From a checkpoint of a small contrastive image-text model.
Data: trained on patchworks of several textures, 9.5 epochs.
Rows from block 6 of the text encoder, named by matrix and row number. Rows with one number belong to one attention dimension. Each number is 128 + 24 x the weight over the matrix's rms, rounded and kept within 0 to 255. All counts start at 0.
# v: attention value (text_encoder.blocks.6.attn.v.weight, 320x320), inputs 0-319
# proj: attention output (text_encoder.blocks.6.attn.proj.weight, 320x320, transposed), outputs 0-319
v.109 [128  85 128 128 100 158 128 182 128 117 128 158 128 128 128 145 128 118 113 166 128  98 128 128 128 167 128 128 165 128  94 128 102 165 128 165 123 128 128 128 109 188 128 177 128  96  96  96 128  93 153 118 113 128 128 128 128 128  75 128 128 114 164 128 128 152 128  82 170 102 101 169  87 128 128 181 111 128 128 148  89 169  93 128 128 128 170 159 128 190 128 128  83 128 128 128 114 128  82 167 128 197 152 162 128 147 128 128 128 103 112 128 105 128 160 128 147 128  77 128 128 128 153 128 128 103 113 114 128 122 128 183 128 128 128 110 128  91 128 128  84 160 169 128 128 128 128 106 128 128 161  64 128 158 128 128 119 128 128 128 128 117 128 128 151 141 128 100 100 128 178 182 128  95 128  66 155  83 128 134 128 101 128  94 128  81 128 129 128 128  86 178  99  65 104 128 128 179 128 128 102  84  92 173 113 128 128 128 166  84 128 161 128 117  93 131 131  82 128 143 128 148 136 122 128 117 128 128 128 157 128 127 107 161 128 169 157 128 154 128 128 117 111 197 128 131 132 128 128  79 128 128 128  95 128  86 163 128 128 128 110 128 156  96 128 128 168 183 172 128 128 166  96 144 178 161 128 109 128 128 169 128 128 177 108 117 128 128 161  84 153 128 182 164 128 128  74 128 128 150 128 128 128 128 128 128 108 128 128 128 116 128 105  92 147  82 136 128 128 165]
proj.109 [128 110 128 128 128  82 128 128 168 152 120 128 140 128  83 125 172 128 128 116 139 128 128 128 100 128 128 145 127 167 147 128 129 128 120 128 137 128 128 128 122  34 128 128 128 128 156 130 147 148 128 148 152 128 128 160 128 128 169 128  97 106 128 119 126 128 128 155 108 128 128 128 128 128 128 114 148 144 128 128 171 125 101 117 152 128 128 128  91  97 128 117 128 101 128 128  94 146 154 123 156   4 128  29 105 128 176 128 128 128 193 134 128 128 128 128 107 104 146 128 128  77 140 128 128 149 128 146 136 128 128 128 110 128 128 140 142 128 158 128 128 105 128 128 128 127 128 128 170 128  94 128 128 128 128 128 128 128 128 130 128 165 148 128 128 156 142 128 128 128  66 128 128 128 146 162 128 185 106 128 128 128 128 226 128 128  86 128 128 143 128 110 136 128 128 118 128  96 128 119  75 128 128 128 198 128  99 125 128 125 128 128 128 128 133 128 128 128 128 128 190 106 106 134 128  84 161 104 128  81 128 128 128 128 235 128 142 112 128 128 100 128 159 128 128 128 128 128 110 128 128 128  75  84 121 128 128 112 144 128 139 102 119 128 128 167 120 128  78 128  76  36 188 124 128 128 154 119 128 140 125 128 128 151 138 167 128 128 118 128 128 151 157 102 128 128 128 128 129 128 128  94 117 167 118 128 128 128 153 128 115 128 117  96 121 167 157 128 128 157]
v.110 [180 128 180 128 128 128 147  98 188 158 128 146 128  92 128 128  53 128 118 170 128 128  71 128 143  83 128  87 128 128 128 128 160 128 165 128 163 176 131 128 128 128 158 101 107 163 166 147 151 128 161 116  74  88 162  76  99 128 100 152 128 117  95 162 128 121 128 128 115 128 128 128 128 171 128 128 151 128 122 128  92 128 152  79 153 128 128 128 152 158 171 162 128 133 128 128 149 128 100 128 128 167 111 128 128 128 128 128 128 123 150 128 128 139  94 128 102 128 118 128 113 128 153 146 135 128 128 128 128 128 128 137 120 128 128 128 128 156 128 162 128 128 128 128 128 128 134 191 162  97 149 128 128 159  57 128 128 128 128 128 128 128 128  92 128 128 132 128 107 173 128 128 128 128 101 128 128 120 128 128 110  84 128 119 128 128 128 138 128 128  78 128 130 128 128 128 142 128 158 139 128 141 128  96 128  92 142  85 128 128 128 128 159 128 128 128 117 128  73 100 128 128 172 168 128 127 128 128 137 101 128 151 128 148 177 128 143 128  84 111 178 140 183 128 165  92 160  97  86 128 128 124 128 120 128 157 111 185 128 128 128 161 150 183 116 128 128 125 118 162 128 128 148 153 128 146 106 137 128 128 104 128 146 128 128 175  99  69  91 102 151 110  89 128 128 164 128 169 151 128 141 149 128 125  71 128 128 128 137 172 128 128 154  91 128 116 128 128 113  92]
proj.110 [114 156 128 128 184 128 128 128 145 114 161 151 128 128 128 128 160 128 128 100 128 128 161 128 128 128 104 128 128 128 112 128 128 128  99 128 101 128 152 125 128 128 128 128 156 182 128  89 110 128 128 128  88 132 128 128 128 128 128 128  89 128 128 128 128 184 128 128 128 123 135 131 107 136 150 137 128 154 128 135 126 152 129 210 128 114 167 128 128 186  59 127 173 119 128 171  64 133 128 128 128  99 145  99 128 128 131 128 155 133 134 128 123 128 128 128 128 128 128 135 128 184 128 138 128 121 131  81  83 128 128 101 153 128 154 135 128 128 182 128 128 128 128 128  77 109 131 161  79 128 148 128 128 136 119 139 128 111 128 177 128 128 128 160 153 128 128  81 145 117 126 166 128 149 145 128 128 128 128 122 183 128 116 125 155  83 152 144 128 128 128 113  83 184 177 128 128 139 128 117 128 176 128 128  95 128 128 128 128 128 137 128 143 131 137 128 128  98 128 152 128 128  44 128 128 128 128 128 145 128 128 132 128 128 141 129 128 128 128 206 132 179 128 116 108 175 128 128 184 136 128 128 128 137 141 128 166 128  96 128 128 134 167  91 128 191 152 119 128 128 145 121 130 128 128 128 128 118 171 128 143 104 128 163 128 128 141 178 128 128  89 128 219 128 128 128 128 128 128 128 113  90 128 128 128 147 128 149 123 128 191 127 176 177 128 128 117 128 143 128]
v.111 [136 128 128 128 128  85 128 128 128 128 128 128 128 186 128 128 128 128  74 128 154 128 128 171 146 128 128 125 153 107  91 156 128  70 128  86 157  88 128 160 128 128 147 128 128 128 154 128 128 128 128 101 112 128 163 128 108 124 128 124 128 128 143  76 128 128 128  91 128 109 128 128 128 128 194 128 128  49 128 109 128  88 116  97 157 128 156 104 169 128  50 128 128 128 128  80 172 128 105 118 128 128 171 154 122 102 174 155 101 128 128  95 162 128 144 128 128 128 128  98 128 128  72 128 158  92 128 128 128 191 100 107 128 110 128 128 128 157 128  95 128 105 138 128  99 128 167 128 179 128 128 128 198 128 128 128 194 159 157 128 128 128 159 128  85 200 146 151 128 128 179 102  69 128 161 108  96 185 128 171 123 144 155  95  94  95  99 128 128 128 107 128 128 128 160 128 135 128 154 108 136  98 165 113 128 115 128 194 128 128 106 147 128 156 128 128 155 128 128 150 128 128 128 128 128 128 128 128  47 144 128  58  95 140 104 128 128 120  99 128 175 128  90  89 148 128  97 179 120 126  74 128 131 128 128 186 102 128 101 128 128 128  77 156 182 126 146 128 128 128 128 143 157 120 128 128 128 170 128 128 180 128 150 169 128 128  83 128 128 128 142  98 102 128  98 128 128 128 117 128 165 168  68 128 128 180 139 128 128 128  82 128 128 128 155 128  98 110 128  98]
proj.111 [109 175 128 128 162 124 128  93 165 100 150 128 128  19 128 159 128 128 133 128 128 128 128 128 128 128 128 128 100 191 117 144 128 128 128 184 114 128  26 128  89 128 128 154 137 113 128 145 128 128 108 181 178 133 158  92 128 128 128 128 128 128 128 140 112 151  73 128 128 128  45 132 128 128  77 166 115 130 128 128 128 128 114 128 128 128 128 128  91 128 187 136 128 128 128 147 159 128 128 128  98 128 128  96  78 189 128 128 128 128 100 128 128 134  61  44 128 183 104 128 128 156 119 128 128 128  67 128 133  50 128 180 156 128 128 128 128 128  89 128 128 128 128 128 128 128 112 115 128 137 128 128 128 128 128 141 128 128 128 139 128 128 128 162 247 111 128  64 130 128 126 158 167  99 128 128 103 128 128  46 159 128 132 128 170 128 128 104 121 128 159 128 128 120  81  97 165 128 112 218 125 128 178 141 128 217  88 159 143 128 128 128 118 128 128 128 128 144 128 128 166 120 128 111 183  74 144 128 128 116 159 128 189 128 159 128 128  45 128 128 128 130 128 178 128 128 128 128 128 165  97 128 107 128 128 128 128 128 128 128 125 128 128 128  82 128 128 128 137 128 128 148 125 142 128 128 156 128 136 128  92 128 128 133  75 158 193 128 129 128 128 128 159 128 103 172 139 131 128  67 128 128 173 127 128  50 128 126 149 166 140 128 136 127  72 128 117 184 128 125]
v.112 [128 144 128 128 134 128 128 100  97 128 101 128 128 128 158 128 128  93 128 152 128 139 128 128 147 128  90 164 128 128  89  71 128  99 128 128 156 139 208 128 178 143 126 168 128 128 128 154 128 127 128 128 194 128 117 108 128 179 128 145 128  91 128  93 106 151 149 128 108 128 157 154 128 128 128 128 128 128 184  89  96 141 128 146 128  92 120 128  92 103 156 128  96 105 128 156 128 128 128 128 175 128 122 105 128 138  79 116 128 128 128 128 128 162 128 128 128 162 129 128  98  99 148 148 170 146 128  98 128 128 164 133 135 165  79 128 147 128 128 128 128 146 128 128 128  87  63  48 128 128 162 128  93 128 128 128 100 128 128 149  84 128 128  93 128 128 105 162 128 101 128 133 128 128 128 128 128 154 126 202  98 128  72 128 152 108 128 110 128 128 100 170 126 128 114 128 128 128 128 131 159 138 106 158  97 128 143  86 128 128 128 156 128 128 157 128 128 128 112 158 166  90 128 128 106 144 128 146 110  96 128  91 128  87 128 128 156 128  89 128 128  59 167 180 128 144 128 129 128 166 128 128 128 192 100 154 128 177 177 128 128 163 128  77 128 128 154 153 128 113 128 161 128 137 168  87  94 128 138 128 148 128 108 142 128 128 110 157 128 128 128 128 128 128 141 128 128 128 157 106 128 128 108 128 126 128 128 150 152 128 128  91 185 183 128 172 128 106 128 128]
proj.112 [128 128 128 128 141 128 138  87 164 128 128 128 128 118  96 174 132 128 167 128 128 128 128 128 128 128 128 137 117 128 126 192 128 128 114 133 128 128 128 128 128 103 128 145 126 121 128 128 128 128 128 128 128 128 126 152 133 128 128 146 128 109  93 131 128 111 128 128 128 129 128 128 128 128 104  70 145 179 128 170 128 128 125 128 128 128 128 128 165 152 128 128 147 205 128  87 129 128 128 128 128 128 128 128  50 128 128 124 128 128 128 128 128 113 144 128 173 109 128 130 128 145 128 128 128 128 128 128 104 123 122 128 128 128 154 170  87 128 128 128 128 128 128 126 183 104  90 156 157 128 128 128 108 128 118 153 128 128 134 128 128 109 128 128 128 151 190 105  84 128 133 128 141 151 128 170 128 128 131  54 119 128 128 128 127 145 128 128 128 128 130 101 128  92 128 114 128 184 149  71 128 118 108 105 128 116 128 128 139 128 128 128 128 128 109 140 108 147 128  97 128 151 128 143 128 128 128 128 193  96 110 128 155 174 123 171  87 174 128 104 128 128 158  90 128 131  97 116 132 124  88 128 128 128  97 128 128  86 128 128  99 113 128 128 128 113 128 128 109 104 128 128 128 128 128 128 128 109 134 128 166 116 128 133 158 128 128 144 128 128  98 118  80 128  74 136 128 140 128 152 128 128 128  85 110 128 128 156 128  96 110 157 128 128 186 138 128 128 140 103]
v.113 [128 164 128 176 128  94 128 128 128 128 128 128 150 128  89 128 109 133 128 128 128 104 166  84  85  95 128  83 128 128 128 128 128 128 155 128  92 128 128 128 170  82 128 102  80 128  89 128 128 183 128  94 119 128 128 128 146 148 128 102 152 128 152 128 127 172 128 158 111 128 128 115 171  69  68 161 153 151 111 128 143 128 128 128 128 183 128 172 168 128 178 128 164 128 105 128 165 128 145 128  92 128  78 128 159 103 128 128 125 141 103 128 128 128  94 128 100 128 128 168 142 128 114 128 155 154 128 128 111 128 128 128 128 128 144 102 128 108 106  93 155  95 128 128 128 172 161 176 128 128 128 128 137  79 128 168  93 128 121 128 128 128 117  79 161  87 128 128 128 120 111 128 128 128 178 128 128 151 128 128 128 128 128 128 128 128 142 161 116 128 128 128  87  92 128 170 111  66 158 128  73 122 148 128 169 128  95 128 128  93 107 128  85 128 156 117 145 113 128 128 128 161 128 170 128 132 105 180 128 128  99 128 128 128  81  79 102 172 128 128 128  62 168 128 165 158 128 128 128 171 180 128 113 139 128 134 128 128 128 128 148 101 118  93 146 102 128  89 145  96 106  85 128 128  99 128 128 128 128 128 165 128 128  97 128 128 128 105 128 113 128 128 162 141 128 128 128 128 128 128 128 128 113 128 128 128 128 128 164 128 128 168 128 128  80 130 128 128 128 128]
proj.113 [178 128 108 104 128 150 128 122 128 128 132 128  69 148 196 128 155  89 128 109 123 199 130 128 159 128 134 145 128  90 165 128 149 128 103  69 128 128 128 128 113 128 128  66 102 128 158 122  59  82 128 128 128 128 129 156  87 128 128  86 128 128  59  98 128 128 159 128 128 128 128 188 128 132 126 128 128  79 128 128 128 122 128 128 137 128 128 128 128 111 128 128 128 104 134 128 167 128 128 128 196 128  90 208 128 158 128 126 128 128  86  80 128 128 167 145 183 128 131 128  93 128  82 131 165 164 128 128 148 152 128 128 144 128 128 128 158 173 197 179 128 173 198 171 128 124  91 128 121 161 128 107 128 178 128 128 128 128 128 128 132 121 177 128 128 128 128 111 128 109  60 128 155 128  97  66 128 128 128  84 128 128 200 128  98 153 100 128 107 168 116 122 119 128 128  97 128 128 143 128 128 147 128 128 128 128 116 121 128 126 128 148  83 152 128 120 128 128 128 162  64 103 143 128  86 128 156  85 163  88 100 139 169 128 132 173 128 128 128 147 124 176 116 128 128 115 128 128 110 128 128 128 182 128 129 131 128 128 118 128 125 137 191 168  86 176 128 104 128  57 128 147 128 137 128 128 154 100 128 203 128 128 128 128 128 128 128 128 128 128  73 128 128 128 128 128 128 128 128 109 128 217  88 128 128 128 156 128 128 156 149 128 128 128 167 128 124 150 137 128]
v.114 [ 90 128  86 128 128 128 128 150  94 128 137 128 128 128 107 128 128  96 101 166 128 173 128 128 128 116  75  82 128 128 186 128 154 181 136 137 128 128 128 128 166 158 128  95 128 128 128 128 164  98 113 122 128 116 128  83 138 128 128 128 128 164 128 128 142 128 128 134 173 128 128 128 168 158 128 151 128 114 158 128 128 128 128 139 128 147 110 128 128  85 128 158 128 139 128 165 161 128 128 128 151 125 128 128 128 128  78  85 128 179 128 178 128 108 128 128 200 128 128 128 128 128 128 168 128 113 150  87 128 129 128 128 128 111 130 128 143 128  86 122 147 128 130 142 121 209 128 128 100 128 156 129 128 128 112 128 156 140  89 128 166 127  84 128 128 128 128  83 128 128 128 108  75 128 128 140 128 128 128 128 128 128  80 172 128 128 110 138 128 103 128 128 153 119 152  77 108 128 128 128 128  79 128 128 157 175 128 128 128  86 128 128 128 128 170 162 118 128 128 128  70  97 158 114 128 128 142 128 128 128 128 139 128 128  93 117 128 128  74 151 156 163 128 176 165 128  95 113  73 161 128 128 128 128 172 128 113 128 173 128  94 101 152 141 128 109 139 128 128 128 147  91 133 128 128 102 128  90  90 128  82 128 120 128 174 128 148 113 128 128 128 137  99 128 128 175 128 161  80 102 128 128 128 131 128 128 128 152 128 128 128 167 128 128 155 128 128 105 149 128]
proj.114 [128 128 180 128  81 166 128  95 128 128 124 139  16 128 191 128 191 128 179 112 128  75 128 149 128 128 139 115 128 134  76 136 128 128 128 128 134 128 167 128 108 136 174 135 146 162 128 160 128 128 121 164 128 128 144 157 131 156 117 166 119 128 128 130 128 181 116 128 128 128 128 128 128 128 132 110 128 171 128 109 128 128 125 128 131 128 170 128 128 128 128 146  59 128 128 128 128 162 183 128 128 128  89 158 128 128 128 128 128  89 119  85 128 168 128 128 135 128 128 128 128  86 125 128 131 128 128 128 205 100 128 138 100 128 103 128 171 128 153  71 177  51 148 128 128 118 110 128 128 128 128 128 128 171 107  80 128 125 144 128 128 128 128 128 128  62 128 128 128 152 128 128 128 128 154  75 128 128 128 128 130 128 163 182 128 153 100 128 128 128 128 212 128 128 128 181 164 128 131 128 140 128 128  49 128  75 108 128 111 150 128 164 142 128 128  96 165 128 128 162 128 128 125 101 128 128 109 128 128  78 128 128 128 128 128 104 128 128 199 145 128 128 144 128 128 100 155 128 128  88 207 128 128  80 128 128 128 128 180 121 128 128 118 178  63 128 128 128 160 147  58 160 128 136 128 128 128 128 148 128  54 144 128 128  66 148 128 128 128 128 150 128 128 115 128 128 154 128 147 128 127 128 108 128 123 126 161 128 128 125 135 128 162 128 128 128 165 128 134 128]
v.115 [128 128  72 128 154 152 138 128 128 152 181 161 128 128 107  74 150 172 128  64 153 123 128 128 106 128 128 106  86 128 128 128 128  88 128 128 128 128 128 121 128 110  77  91 128 128 103  96 128 105 128 162 102 128 128 128 128 128 128 100 170 185 128 128 166  98 128 128  87  98  72 146 146  91 128 153  96 140 128 169  94 128 128 128 149 128 128 156 164 128 170 128 128 164  83 170 128 109 128 128 128 128 175 128 128 112 128 128 128 135  92  98  99 143 128 127 131 139 111 128 157 128 128 128 164 128  49  95 127 128 119 128 147 128 145 128 118 128 128 125 128 128 128 128 128 147 128 159 105 127 145 128 128 128 146  79 128 128 128 128 213 168  99 107 103 128 128 152 128 128 156 128 128 102 176 128 128 128 128 134 128 128 128 128 128  91 143 127 128 128 171  77 128 110 128 112 174 158  98  90 159 109 178 161 121 168 128 157 128 128  78 128 128 183 128 128 164 159 128 128 172 128 128 150 128 136 105 128  91 128 166 128 160 176 125 160 128  87  93  90  85 128 107 128 128 110 145 128  97  78 110 128 128 128  81 128  88  94 128 128 128 128 128 128 128 128  77 128 128 128 102 128 128 170 128 145 135 189 128 128 128  87  93  91 128 128 128 128  80  95  94 128 138 100 123 165 145 128 103 151 128 128 128  67  98  97  72  87 120 141 133  58  67 128  69 101 128  97 162 128]
proj.115 [ 82 117 143  70 149 128 128 103 151 141 128 128 128 108 128 128 128 119 128 190 128 109 128 140 128 128 108 144 128  99 128 128 113 128 119 163 128 128 128 128 128 108 128 134 195 108 183 155 128 167 128  96 128 128 128  81 110 119 128 128 128  66  91  94 107  89 128 120 109 128 129 128  74 144 128 128 128 128 128 127 119 128 128 128 128 128 109 128 137 128 103 128 111 128 142  93 128 128  93 128 128 128 128 128 128 127 128 149 128 128 128 151 128  78  74 184 100 154 128 128 128 128 128 123 128  79 163 129 125 144 128 128 128 220 128 128 128 114 178 128 119 128 184 128 136 128 103  70 177 137 128 128  93 128 100 159 128 128 182 106  96 128 154 171 128 136 112 128 128 115 128 128 180 128  76 128 100 128 128  96 100 161 128 115 127 136 128 163 128  66  99 128 128 113 128 108 106 172 113 128 128 128 128 156 128 163 128 128 128 128 128 128 128 128 157 128 128 128 128 124 119 128 108 155 136 136 128 128 137 128 128 112 154  99 114  76 111 128 197 135 128 128 128  95 128 106 128 128 128 168 128 128 128 159 128 126 127 128 128 102 128 135 153 135 150 155 192 162  99 128 128 128 133  96 128  70 104 111 128 128 128 128 124 209 132 128 130 106 128 117 128 112  92 128 107 128 109 128  99 128 128 128 128 157 147 103 128 131 143 128 133 128 118 128 128 128 128 128 128 138]
v.116 [128 161 128 101 158 115 128 128 128 128 101 128 128 181 128 153 147  81 149 128 128 128 128 128  83 128 136 137 128 106 128 113 184  97 128 128 102  85  79 128 128 128 128 100 128 128 128 119  77 161 111 112 151 159 112  81  90 128 128 128 143 120 143 157 104 104 128 128 128 128 128 128 128 128 128 122 130 128 128 108  94 128 128 128  90 168  95 128 128 100 130 116 128 128 166 128 128 104 128  86 141 144 128 136 128 148 146  81 116  92 141 111 133 162 100 128 128 157 149 128 106 128  96 128 128 199 128 128 128 144 101 128 128 159 104  84 128 128 128  81 128 128 128 128 128 128 102 128 182 128 128 128 128 119 128 137 149 128 128  80 162 138 128 100 128 128 128 166 128 128 128 128 157 128 100 164  80 103 128 128 128 128  89 165  88 128 153 128 128 153 128 128 128 152 128 149 128 144 182 128 128 142 128 128 128 128 128 164 119 128  77 117 150 200 115 114 128 128 167 150 128 101  98 145 133 102 105 128 162 128 128 103 152 162 128 156  69 140 100  89 128  62 175 128 128 149 128  69 104 128 128  75 100 128 128 128 115 128  93 128 128 115 128 111 128  99 151 105 128 128 128 128 128 128 128 170 145 128 107 128 128  90 128 128 128 119 105  68  82 128 112 151 128  92 128 128 128 123  90 185 160 106  89 128 128 170 154  71 128 128 128  83 128 167  85  87 128  73  70 149]
proj.116 [150 128 128 128 128 183  91 110 128 128 128 128 137 118 128  77 107 128 128 128 128 100 128 148 128  73 128 115 119 128 128  71 109 130 128 124 160 209 114 128 191 192 128 128 118 128 138 128 188  95 128 128  70  92 128 128 128 128  88 128 128 128  96 128 112 128  86 128 128 128 128 161 128 128  81 128 128 121 103 128 128 128 128 128 112 149 128 128 174 154 120 156 128 128 113 187  99 127 128 120 128 128 128 128 128 128 128 128 128  96 100 128 128 128 128 143 128 128 102 128 128 128 128 128 132 128 128 128 110 173  90 128 148 128 113 152 101 128 161 156 128 156 113 128 167 169 179 128 128 148 120 126 112 128 128 162 128 170 128 128 128 128 132 128 128 128 128 128 128 128 120 128 192 156 128 128 146 124 128 128 128 125 172 149 128 128 128 128 128 128 128 128 128 128 128 128  54 128 128 128 128 149 128 128 128 181 128 144 201 119 157 128 128 128 116 128 128  99 114 128 128 127 128  96 128 128 128 180 118 143 128 128 131 128 128 128 154 128 128 128 128 120 111 128 128 128 128 120 150 168 128 116 161 128 149 128 128 128 128 119 128 128 171 128 113 129 128 146 128 128 138 128 114 127 128 128 128 145 128 128 128 128 109 128 173 128 164 128 128 128 128 128 120 128 100  89 104  88 150 128  92 128 203 134 128 128 128 128 157 128 128 128 128 128 128 136 143 128 124  96]
v.117 [128 137 128  88 149  89 100 128 128 140 174 128 141 128 128 128 128 128 128 128  96  74 152 128 117 128  92 152 104 142 128 128 128 128 171  87 128 128 128 139 128 128 128 118 128  95 165 128 128 128 151 128 128 153  79 153 128  77 128 176  68 128 100  97 172  82 128 128 106 161  91 106 128 102  81 128  88 111 128 128 128 154  55 107 151 128 138 115 128 128  84 128 172 128 128 128 163 128  77 168 128 128 101 128 148 106 128 139 128 103 128 128 128  90 143 128 128 128 158 134  85 128 196  98 161 128  77 111 128 128 130 152 128 165 128 102 128 165 165 128 117 128  92 128 128 102 128 114 128 128 128 157 121 128 163 168 128  99 101 157 121 147 166 127 128 150  90 128 128 128 128 128 180 128 146 128 128 128 139 128 156 128 128 128 128 128 143 143 128 128 177 128  88 149 152 128 128 141 128 161 128 100 151 118 128 128 128  95 128  99  64 110 128 151 105 128 128 128 152 128 202 128 157 128 128 143 193 178 128 128  84  94 128  92 128 128 150 151 132 128 128 105 128 159 155 163 110 128 128 128  95 107 152  85  97 128 125 128  98 128 128 128 128 128 162 128 182 128 128 161  97 104 154 128 128 128 182 128 148 128 162 128 106 128 111 128 151 128  95 105 100  90 128 160 128 128 128 148 112 128 151 156  99 189 156 128 113 132 128 101 114  72 128 128 128  80 128 128 128 152]
proj.117 [171 128  92 128 165 136 128 128 128 166 128 128 158 128 128 158 190 113 128 128 128 111 128 128 172 128 195 128  89 138 128 128 128 128 128 128 128 148 124 128 128 101 128 107 128 149 128  90 128 124  99 112  80 110 126 128 139 128 150 112 128 128 127 128 128 137 128 122 128 118 128 128 126  97 128 105 102 142 170  84  67 128 165 128 100 128 112 147 117 152 128 128  86  75 177 128 128  80 128 128 128 128 145 128 128 128 128 165 128 128 128 128 106 128 116 141 128 123 128  81 128 128  99 128 121 134 140 115 127 128 128 128 128 128 118 128 128 188 170 128  94 128 165 128 145 145  74 128 157 128 138 128 128 128  82 128  70 128 107 128 128  98 128  86 128 128 149 138 128 128 132 128 166 128 136 128 180 128 106 128 128 128 128 149 128 128  88  76 128 128  81  92 130 128 128 128 128 147 128 131 101 143 105 143 128 142 128 128 128 128 109 128 114 128 128 128 138 128 128 128 129 128 128 128 193 128 128  75 128 133 192 128 125 114 128  93 129 128  97 113 128 148 129 128 128 131 135 128 128 128  78 114 152 128 143 147  98 128  99 192 128 148 128 128 119 128 128 128 128 128 124  84 128 128 128 151 128 130 128 128 126 128 128 146 128 128 128 121 128 128 128 136 168 128 159 128  83 132 164 129 128 128 126 128  84 128 113 128 128 147 128 128 142 128 114 156 160 128 118 100]
v.118 [ 87 128 128 164 128 128 128  77 128  70 109 128  82  92  91 164 134 148 128 103 128 128 162 128 128 128 147 128 128 128 128  65  82 153 128 169 128 128 128 128 100 169 128 128 128 152 128 128 128 128 128 170 128 128 128 128  75 128 128 128 128 128 128 128  84 128 114 112 128 118 136 128 128 123 128 136 128  89  78 107 128 128 128  91 128  69 143 105 128 175 109 115 154 176 143 144 128 128 128 104 128 128 128 108 128 128  96  61 159 128  97  95 130 128 128 128 168 143 148  99  89 158 140 125  82 160 128 128 186 179  93 129 128 128 128 128 121  96 128 128 167 128 128 147 128 114 139 128  84 128  86 102 161  89 129 121 128 143 136  97 128 120  88 128 128 148 144 128 133 128 128 128  49 185  90 128 128 111 164 128 182 106 128 128  92 148 128 128 194 114 178 186 116 128 120  90 156 163 128 154  76 128 128 128 128  93 128 160 128 128 128 128 102 128 128 128 128 128 128 177 128  65  75 128 128 128 128 107 128 128  86 151 106 123  72 128 128 103 128 165  91 128 128 128 113 128 128 128 128  70  99 128 128 128 128  76 108 128 130 101 111 128  79 165 150 107 128 114 139 147 166 138 122 157  68 128 128 128 121 128 128 119 105 163 146  85 107 168 128 146 105 128 128 128  79  60 128 128 128 128 128 128 128 151  78 128 128 128 128 128 128 168 128 153 128 152 128 171 128 111]
proj.118 [128 128 128 128  84 128 128 128  82 128  82 128 128 127 131 130 154 128 128 128 128 128 128 128 146 128 156 158  90 130  96 162 128 183 128 137 128 128  97 156  78 128 154 114 128 128 128 128 128  70 135 128 128 128 128 128 162 141 124 128 111 131 128 128 127 128 128 141 131 138 128 149 203 128 127 128  90 161 123 128 128 141 128 128 128  67 128 186 153 109 128 128  73 120 129 128 128 141 128 128 118 181 113 128  92 128 128 128 123 128 179 128 128 110 128 128 128 140 138 128  95 137 128 128 128 148 128 128  99 109 167 128 129 128  75 124 145 175 102  83 167 128 128 133  91 128 141 121 142 154 128 146 128 131 128  46 128 138  96 123 128 128 128 128 118 128 186 137 128  91 128 117 128 131  95 128  86 128 128 128 118 128  60 170  67 116 181  80 128 128 128 128 126 126 128 128 128 128 128 128 122 128 154  51 128 128 117 128 116 137 128 106 128 106  89 138 128 143 128 128 120 128 177 157 128  68  96 118  88 128 128 106 128 128 128 128 128 102 128 128 128  75 100  91 128 120 128 128 128 128 202 159 128  80 128 128 128 128 128 128 159 163 128  89 128 144 128 128 131 128 128 128 128 150 128 114 162 128 128 143 147 128 140 128 128 128 128 129 128 128 109 108 128 128 128 201 133 170 128  77 140 128 128 125 164 128 107 128 128 128 128 128 128 128  97 152 128 107 128 148]
v.119 [128  93 128 128  63 193 128 128 128 128 128 114 128 128  79 128 128 128 128 128  87 128 128 155 164 171 111 164 149 128 128 128  84 128 128 162  86 172 129 128 128 128 128 193 128 128  82 128 159 128 128 128 128 141 128 128 128 128  99 129 128 140 170 128 128 175 128 128 128  92 128  84  62 181 128 134  96 169 128 128 128 128 128 169 128 128 128 175  84 158 128 128 128  87 128  95 128 116 128 130 169 128 155 128 128 128 128 128 128 128 110 112 128 134 131 149 136 128 119 128 100 128  71 113 128 104 171 128 128 149 107 122 128 108 128 154  92 128 128 162 131 128  98 162 128 128  89 128 157 128 128 162 128 128 128 162 128 128 128 167 128 110 128 163 128  75 128 163 128 110 128 128  81 128 173 128 128 128 128 128  66 128 128  98  91 111 128 155 122  87 128 128 128  68 128 128  88 167 128 128 163 128 128 138 128 128 128 159 128 128 128  97 128 105 128 128 128 150 128 167 128 150 128 143 128 141 112  95 128 156 128 145 128 128 128 128 128 128  36 186 102 128 185 128 137 128 128 109 128 128 128 128 110 118 123 128 171 155 101 128  73 156 128 149 129 128 162 128 128 150  91 147 128 171 128 128  51 128 183 128 102 128 128 128  78 128 128 164 128 140 128 138 117 128 128 154 128 128 130 139 166 114 128 185  72 128 128  98 105 128 128 128 161 164 136 128  86 128 128  89]
proj.119 [111 128 128 128 128  74 128 128 102 128 126 129 152 102 177  93  65 113  99  34 107 141 128 135 128 108 174 128 107 116 128 128  86 106 126 130 128  46  97 128 128 102 177 186 128  89 129 112 128 128 128 136 128  37 140 165  93 129 160 128 128 128 128 128 139  62 128 128 128 138 128  53  63 110 128  91 128  21 181 128 129 128 128 128 128 160 128 138 128  96 128 128 128 128  97 128 128 119  74 128 128 105 164 113 119 185 128 130 128 128 215 142 166 118 120 117 128 110 163 128 136 128 105 128 151 115 128 128 125 106 128 128 163 128 128 128 131 126 120 103 128  71  90 128 128 128 183 128 128  80 187  80 128 145 128  69 182 153 120  93 128  97 128 113 128 236 170 134  90 127 128 128  88 128 151 128  90 128 128 128 187  97 181 132 100 133 147 128 162 128 128 132 128 128 177 145 128 125 128 128 128 105 146 103 142 116  93 128 137 128 128 140 156 128 128 126 128 128 136 146 128 128 135 128 114 146 128 165 109 128 128  50 146 128 130 128 128  77 157 128 128 160 128 128 128 153 150 128 128 149 170 135 108 143 128 128 163 128 133  41 128 128 128 128 128 184  60  90 151 115 183 146 128 128 120 105 160 218 121 144 128 128 132 128  99 128 128 128 128 128 128 131 121 128 128 128 128  81 128 128  70 128 128 110  65 106  93 140 129 128 128 128 128 128 172  98 128 206 128 157]